From a checkpoint of a small image classifier: widths [128, 256, 512].
Rows from block 4, named by matrix and row number. Rows with one number belong to one channel. Each number is 200 + 40 x the weight over its row's rms, rounded and kept within 0 to 999. All counts start at 0. After the name is the row's rms in percent of the matrix's.
# p10: first pointwise conv (model.blocks.4.p1.0.weight, 128x128x1x1), inputs 0-127
# p20: second pointwise conv (model.blocks.4.p2.0.weight, 128x128x1x1, transposed), outputs 0-127
p10.72,107,160,174,112,198,139,241,117,165,223,205,198,229,148,197,225,170,165,291,196,220,165,212,221,236,171,251,185,231,185,156,185,192,167,224,180,221,232,228,148,193,188,219,151,217,245,293,204,167,197,107,185,161,128,248,106,291,148,227,197,245,128,186,276,206,195,188,175,140,120,208,212,186,173,274,133,176,214,237,144,237,231,241,193,158,118,226,227,214,185,232,234,233,189,247,262,210,197,206,232,198,182,226,219,249,152,200,187,156,200,212,196,186,133,179,207,204,166,258,124,184,207,223,193,202,195,139,230,223
p10.74,106,141,185,191,209,211,209,257,126,274,181,217,173,147,194,223,258,200,247,196,225,207,192,234,224,162,164,170,314,233,245,221,195,249,231,198,222,199,187,198,205,264,251,243,172,186,254,192,174,137,252,193,158,193,183,168,172,152,288,214,183,215,143,204,177,264,189,188,184,195,213,157,203,203,175,168,189,215,174,237,149,236,256,201,203,159,215,193,179,127,184,201,252,183,303,276,155,171,252,109,147,168,235,242,252,204,137,153,206,113,207,160,151,282,160,207,142,177,188,225,163,190,196,157,275,202,216,207,152
p10.75,090,264,229,187,153,249,139,136,268,167,245,145,137,232,191,225,198,186,259,203,183,169,240,196,210,193,151,164,222,177,180,222,203,147,200,182,207,224,244,214,198,266,195,185,150,167,246,156,161,242,191,196,213,235,227,145,153,185,248,260,198,192,223,187,229,157,220,216,163,179,176,169,218,168,140,183,130,183,201,158,187,152,113,209,163,177,200,161,217,289,281,214,243,106,158,182,148,254,118,250,173,267,154,216,201,203,154,254,110,225,206,139,184,195,209,208,142,230,112,194,182,212,170,133,217,214,149,216,173
p10.76,104,192,237,241,186,116,213,249,252,200,160,242,263,211,203,157,269,221,180,181,174,166,126,200,181,195,249,180,237,163,194,216,218,258,138,189,223,112,184,225,170,120,220,193,222,190,238,146,184,253,210,148,144,148,255,159,178,231,242,285,162,263,156,109,214,264,222,206,187,245,219,233,164,188,209,196,180,195,198,191,143,202,255,329,178,221,180,183,223,182,190,209,157,171,183,195,100,218,192,120,209,173,170,232,199,242,185,227,238,174,245,154,174,244,224,245,171,202,211,198,252,154,276,189,257,212,221,188,199
p10.77,095,148,183,186,205,145,226,170,158,154,203,182,187,141,88,141,145,179,170,215,204,177,137,102,180,142,187,198,239,245,120,208,185,190,164,257,244,152,176,133,276,175,222,203,190,226,210,232,230,226,179,183,204,117,207,203,142,235,237,158,181,229,151,258,237,165,225,176,286,163,216,213,250,202,251,201,191,222,202,237,216,205,192,174,176,240,227,283,213,136,235,185,202,159,156,179,120,141,235,153,167,181,212,248,243,233,200,186,187,180,155,205,229,132,181,141,226,221,269,194,226,214,167,136,162,169,166,268,194
p10.78,103,204,192,114,203,208,249,194,222,214,188,256,256,212,221,195,179,171,132,201,277,148,201,203,174,169,281,185,146,200,173,205,154,155,224,275,218,148,144,191,192,284,212,224,178,222,230,130,177,245,181,152,157,178,183,152,190,200,224,247,224,255,182,200,201,173,244,224,149,188,188,215,218,164,195,215,270,247,147,193,136,221,139,119,230,192,214,201,258,156,215,119,150,160,177,204,195,198,179,226,202,245,206,226,173,184,242,155,139,252,132,116,258,159,168,178,145,255,162,145,122,254,245,161,215,197,153,198,250
p10.79,101,158,127,170,193,146,270,249,139,145,180,179,245,198,220,193,235,183,191,226,162,229,201,232,241,147,215,152,262,153,137,229,197,214,155,223,260,186,181,145,189,198,240,160,196,224,274,151,172,226,187,255,178,162,140,222,263,209,208,230,146,260,232,183,259,182,163,138,270,192,130,238,209,193,265,233,188,163,218,214,209,152,205,232,251,265,211,208,209,231,164,209,252,194,155,193,232,241,297,201,150,218,180,167,189,263,197,231,175,256,145,203,152,200,200,151,205,273,242,285,162,166,292,241,189,204,208,242,187
p10.80,103,268,141,171,170,216,208,221,171,162,215,217,228,79,199,162,211,181,197,275,219,126,201,182,255,222,287,218,167,187,216,214,176,155,159,195,172,164,239,217,138,196,132,228,172,239,206,179,220,223,173,198,179,89,231,114,247,174,212,187,189,198,201,188,227,204,214,196,231,251,190,149,199,164,237,172,266,132,217,137,151,210,175,183,95,213,164,194,149,200,199,186,180,168,186,230,167,141,189,150,133,146,168,248,176,197,170,164,101,207,147,201,225,195,194,129,237,184,192,143,198,184,209,131,206,244,178,209,123
p10.82,102,151,251,162,187,183,207,262,206,207,157,191,183,202,231,199,139,196,229,204,135,136,198,225,234,225,274,200,143,241,230,211,238,201,214,183,259,171,244,183,159,205,190,231,221,210,322,187,165,168,193,266,215,270,175,237,177,193,223,306,157,265,248,218,126,123,178,213,252,188,203,127,167,143,206,182,222,232,201,199,220,111,221,200,235,173,207,207,166,194,199,219,213,204,194,184,242,239,163,259,238,224,205,149,147,185,151,268,185,301,271,169,226,149,225,202,184,291,256,193,235,187,201,274,186,226,213,188,194
p10.83,103,265,226,160,167,309,162,190,212,190,207,239,265,215,199,166,214,272,135,128,234,181,221,150,237,239,146,203,278,156,151,247,232,232,280,195,162,213,215,277,202,173,178,245,139,221,228,244,178,197,196,154,207,149,223,173,235,186,224,240,205,197,157,193,221,115,267,231,127,161,153,215,256,208,163,226,176,149,242,164,196,155,213,217,180,187,209,193,213,216,211,177,218,157,183,173,219,200,218,178,185,234,258,177,159,220,227,239,182,184,161,168,295,262,233,223,246,203,217,186,198,124,163,306,245,230,246,193,267
p10.84,091,223,149,210,199,237,184,217,230,283,177,203,130,141,223,244,300,135,189,275,216,230,279,172,197,160,127,181,208,263,198,184,141,219,242,200,236,222,267,214,143,192,193,198,165,219,224,251,209,168,214,277,187,208,298,191,184,230,173,153,245,197,128,138,198,204,194,209,242,173,267,198,189,156,137,250,209,150,200,193,244,207,164,194,259,194,296,167,218,198,211,258,233,196,270,253,209,148,148,219,214,240,195,243,181,238,161,216,97,173,169,225,231,211,198,115,219,215,233,213,207,206,186,226,196,253,207,196,219
p10.85,091,212,201,144,150,156,163,174,204,255,267,211,170,165,187,189,278,210,253,188,191,201,161,205,217,124,128,199,212,154,257,200,123,243,185,244,197,220,219,145,197,189,302,207,219,153,289,236,159,193,189,162,205,197,214,168,152,168,260,210,199,172,143,289,251,192,241,215,177,257,228,222,165,211,218,245,130,175,142,224,186,198,213,237,202,192,277,221,274,156,253,174,286,210,278,223,173,185,154,177,212,177,209,257,249,166,210,180,124,160,258,163,213,137,200,183,189,170,194,145,176,174,148,197,187,199,159,180,143
p10.86,095,158,164,239,151,241,194,270,224,190,245,192,160,230,213,251,230,159,247,171,162,255,177,209,244,191,152,196,192,169,248,218,212,210,142,108,229,209,204,206,212,192,210,205,205,204,232,158,286,222,183,208,251,69,240,148,137,263,177,233,221,216,249,127,250,172,242,214,157,200,212,166,164,240,220,143,206,197,237,225,224,214,198,273,204,252,104,156,165,187,159,168,218,270,234,200,146,166,198,174,208,247,264,215,295,201,186,115,159,175,237,164,137,167,243,217,210,191,182,225,167,235,188,198,193,246,136,181,215
p20.72,110,273,242,194,211,217,279,168,261,198,201,219,192,218,184,264,245,250,238,205,218,248,173,108,194,137,197,199,202,162,206,168,241,184,143,243,165,198,136,256,207,247,215,191,187,258,133,165,204,110,207,161,237,151,188,291,207,239,158,240,225,198,210,244,192,212,157,204,149,205,175,238,242,189,149,163,262,232,194,160,223,183,187,228,182,237,249,165,201,212,195,165,239,151,162,152,192,158,195,162,147,255,127,191,233,219,243,188,140,177,198,258,131,104,173,173,211,216,152,133,205,190,269,146,154,213,144,253,216
p20.74,095,150,227,254,202,192,218,226,186,230,230,249,148,128,172,208,242,158,241,162,272,234,208,215,169,215,226,239,181,230,221,197,184,201,239,147,160,211,197,116,230,186,123,136,170,182,193,199,126,198,198,169,121,111,273,183,185,232,225,196,218,260,191,200,166,153,161,179,206,163,151,226,207,225,133,312,194,187,212,201,194,197,273,184,91,221,233,199,150,160,233,225,139,258,228,197,212,205,220,214,191,204,161,126,178,230,254,207,227,258,245,205,203,240,226,196,256,187,232,249,173,154,289,180,120,183,173,167,217
p20.75,101,125,62,202,226,201,262,145,265,198,192,132,270,186,198,231,227,196,231,232,170,123,278,191,191,216,215,208,166,244,257,256,220,263,173,160,215,194,178,223,144,265,169,190,173,221,220,193,212,185,164,196,149,162,215,187,165,195,242,123,241,190,220,267,211,220,176,246,248,200,132,237,224,230,184,214,217,231,282,222,197,236,169,157,178,148,126,199,210,271,186,236,274,153,152,220,219,201,276,209,173,220,158,194,181,156,243,270,270,222,264,173,242,199,218,238,216,193,185,199,231,178,214,197,153,160,173,169,173
p20.76,096,176,208,213,215,244,167,212,185,198,215,211,244,200,223,191,177,259,231,189,169,216,227,127,212,148,196,165,176,175,224,186,220,241,159,174,207,170,219,282,189,247,137,190,202,157,225,129,208,157,249,161,236,180,209,211,217,175,158,259,151,125,219,240,186,216,214,241,195,203,217,145,149,153,180,210,152,256,233,220,198,200,224,245,333,206,261,154,268,235,131,266,146,266,188,154,155,200,201,215,206,238,134,304,263,219,160,181,124,228,237,175,232,189,214,273,207,280,216,171,171,181,175,194,267,167,146,208,240
p20.77,106,263,202,222,259,255,195,229,192,210,281,189,193,109,173,252,278,155,234,198,240,258,227,213,193,223,180,190,182,193,208,144,196,177,249,175,227,141,269,203,206,230,225,281,276,238,141,206,214,217,186,170,174,235,275,265,244,166,141,239,224,247,182,205,154,189,181,203,207,203,180,175,151,213,226,155,184,282,216,202,171,221,217,201,245,271,207,254,152,200,211,293,236,136,186,195,210,195,199,172,215,200,232,226,243,265,204,188,189,229,226,280,190,259,224,207,106,158,237,292,250,178,213,244,216,205,256,153,167
p20.78,098,162,209,108,204,153,165,75,208,238,254,174,161,200,172,214,169,205,195,191,248,182,246,147,284,164,172,191,146,245,164,209,175,211,186,163,158,212,174,147,234,197,231,156,232,178,250,196,166,163,152,221,197,165,219,242,240,131,201,175,201,169,194,197,223,158,210,214,184,173,231,180,228,147,218,249,155,240,250,259,130,273,162,213,193,240,201,212,253,205,209,237,204,216,256,197,249,172,267,293,181,246,187,199,289,109,180,144,227,173,200,227,202,172,177,120,230,233,236,224,251,178,195,172,144,131,209,266,173
p20.79,094,180,240,131,178,277,131,111,231,176,231,230,188,231,233,242,193,232,197,258,233,210,213,233,245,164,180,236,249,195,209,188,173,197,241,215,99,261,274,259,178,158,199,146,185,202,245,230,171,182,156,181,260,163,131,141,82,154,267,198,264,252,177,136,252,234,181,223,177,220,244,207,191,223,147,240,221,178,267,209,261,182,227,233,214,177,181,221,169,180,152,253,234,232,210,179,232,220,225,176,218,166,126,216,148,200,178,138,143,200,211,152,225,173,234,158,235,238,241,165,268,201,212,194,224,185,232,201,222
p20.80,106,233,213,210,137,185,219,216,224,175,238,211,230,209,217,244,265,206,171,168,240,212,169,166,225,259,211,181,175,139,352,208,204,166,219,182,201,264,265,211,164,203,166,261,152,230,265,150,218,185,161,163,202,165,209,199,185,240,189,207,221,225,181,138,179,188,224,292,111,133,220,171,203,232,171,232,172,140,192,171,128,220,273,210,145,225,107,197,277,184,151,174,231,203,182,181,212,257,190,214,228,217,175,131,196,214,175,188,233,190,227,171,245,138,189,156,233,266,166,278,137,202,182,149,227,192,184,178,259
p20.82,093,237,191,212,155,204,239,253,177,177,165,121,186,195,196,212,235,238,188,73,183,202,225,267,264,190,202,201,218,215,191,150,221,225,217,165,233,212,195,291,266,225,197,257,149,191,120,250,206,214,172,161,162,158,229,188,190,206,224,202,202,154,187,206,210,257,244,287,205,203,124,167,187,201,148,280,201,206,116,239,192,220,172,244,190,228,303,238,229,210,204,179,187,274,198,252,171,188,245,177,190,261,215,255,205,187,158,211,196,197,211,244,215,268,206,185,148,178,200,233,275,170,81,214,167,239,229,222,246
p20.83,111,226,154,190,193,254,189,158,195,142,178,237,214,177,211,235,232,181,242,266,213,241,234,248,230,209,231,204,227,236,271,195,221,264,156,259,131,195,222,256,180,208,202,173,171,217,159,207,248,154,108,220,187,205,258,218,260,244,185,228,200,137,238,180,225,211,227,148,288,259,164,216,248,253,165,206,208,253,142,197,184,116,234,189,283,118,226,215,236,225,160,158,191,202,176,271,200,176,196,296,219,196,218,220,293,182,213,169,204,136,190,281,226,217,189,227,252,184,221,258,193,194,160,176,127,224,225,193,144
p20.84,093,163,235,189,327,164,40,194,189,164,149,99,224,231,236,135,249,228,210,160,185,247,178,165,195,138,219,240,154,205,175,163,171,213,208,174,186,150,137,217,185,135,178,168,228,187,175,191,231,136,133,270,224,252,251,215,168,145,209,176,231,276,162,245,142,227,220,142,155,174,161,168,176,176,197,154,200,207,176,179,140,234,208,159,182,163,171,183,231,195,196,165,196,188,195,155,208,212,204,233,179,263,140,211,234,199,159,184,209,214,145,156,170,191,141,177,205,192,204,144,217,141,153,184,229,189,224,211,238
p20.85,089,254,212,222,274,199,152,172,335,160,178,207,147,242,235,226,186,233,175,146,210,164,224,252,189,165,217,242,215,207,217,171,168,145,121,238,222,187,186,257,158,292,218,227,230,277,203,164,161,188,196,216,156,197,132,201,129,214,203,126,184,204,203,218,155,243,140,259,203,198,243,204,179,265,237,152,172,210,171,160,162,209,242,246,254,170,157,165,225,219,208,194,218,186,177,254,220,161,190,202,234,173,175,216,195,153,244,206,188,238,140,124,228,136,172,153,218,180,210,160,215,297,240,241,197,124,267,178,177
p20.86,091,165,163,101,222,190,180,228,159,217,236,188,251,180,225,161,207,179,252,204,251,231,152,213,210,255,232,221,188,189,206,162,112,129,241,237,236,226,203,99,222,144,264,134,238,189,250,270,202,194,155,243,224,150,230,180,211,237,185,147,229,251,215,179,220,122,193,229,234,215,180,233,213,192,213,220,193,215,159,203,283,135,178,269,141,209,217,205,250,157,172,207,155,213,237,190,165,221,170,265,162,207,233,222,229,173,239,218,120,265,288,222,170,200,229,179,206,255,222,197,116,132,207,252,179,222,249,238,235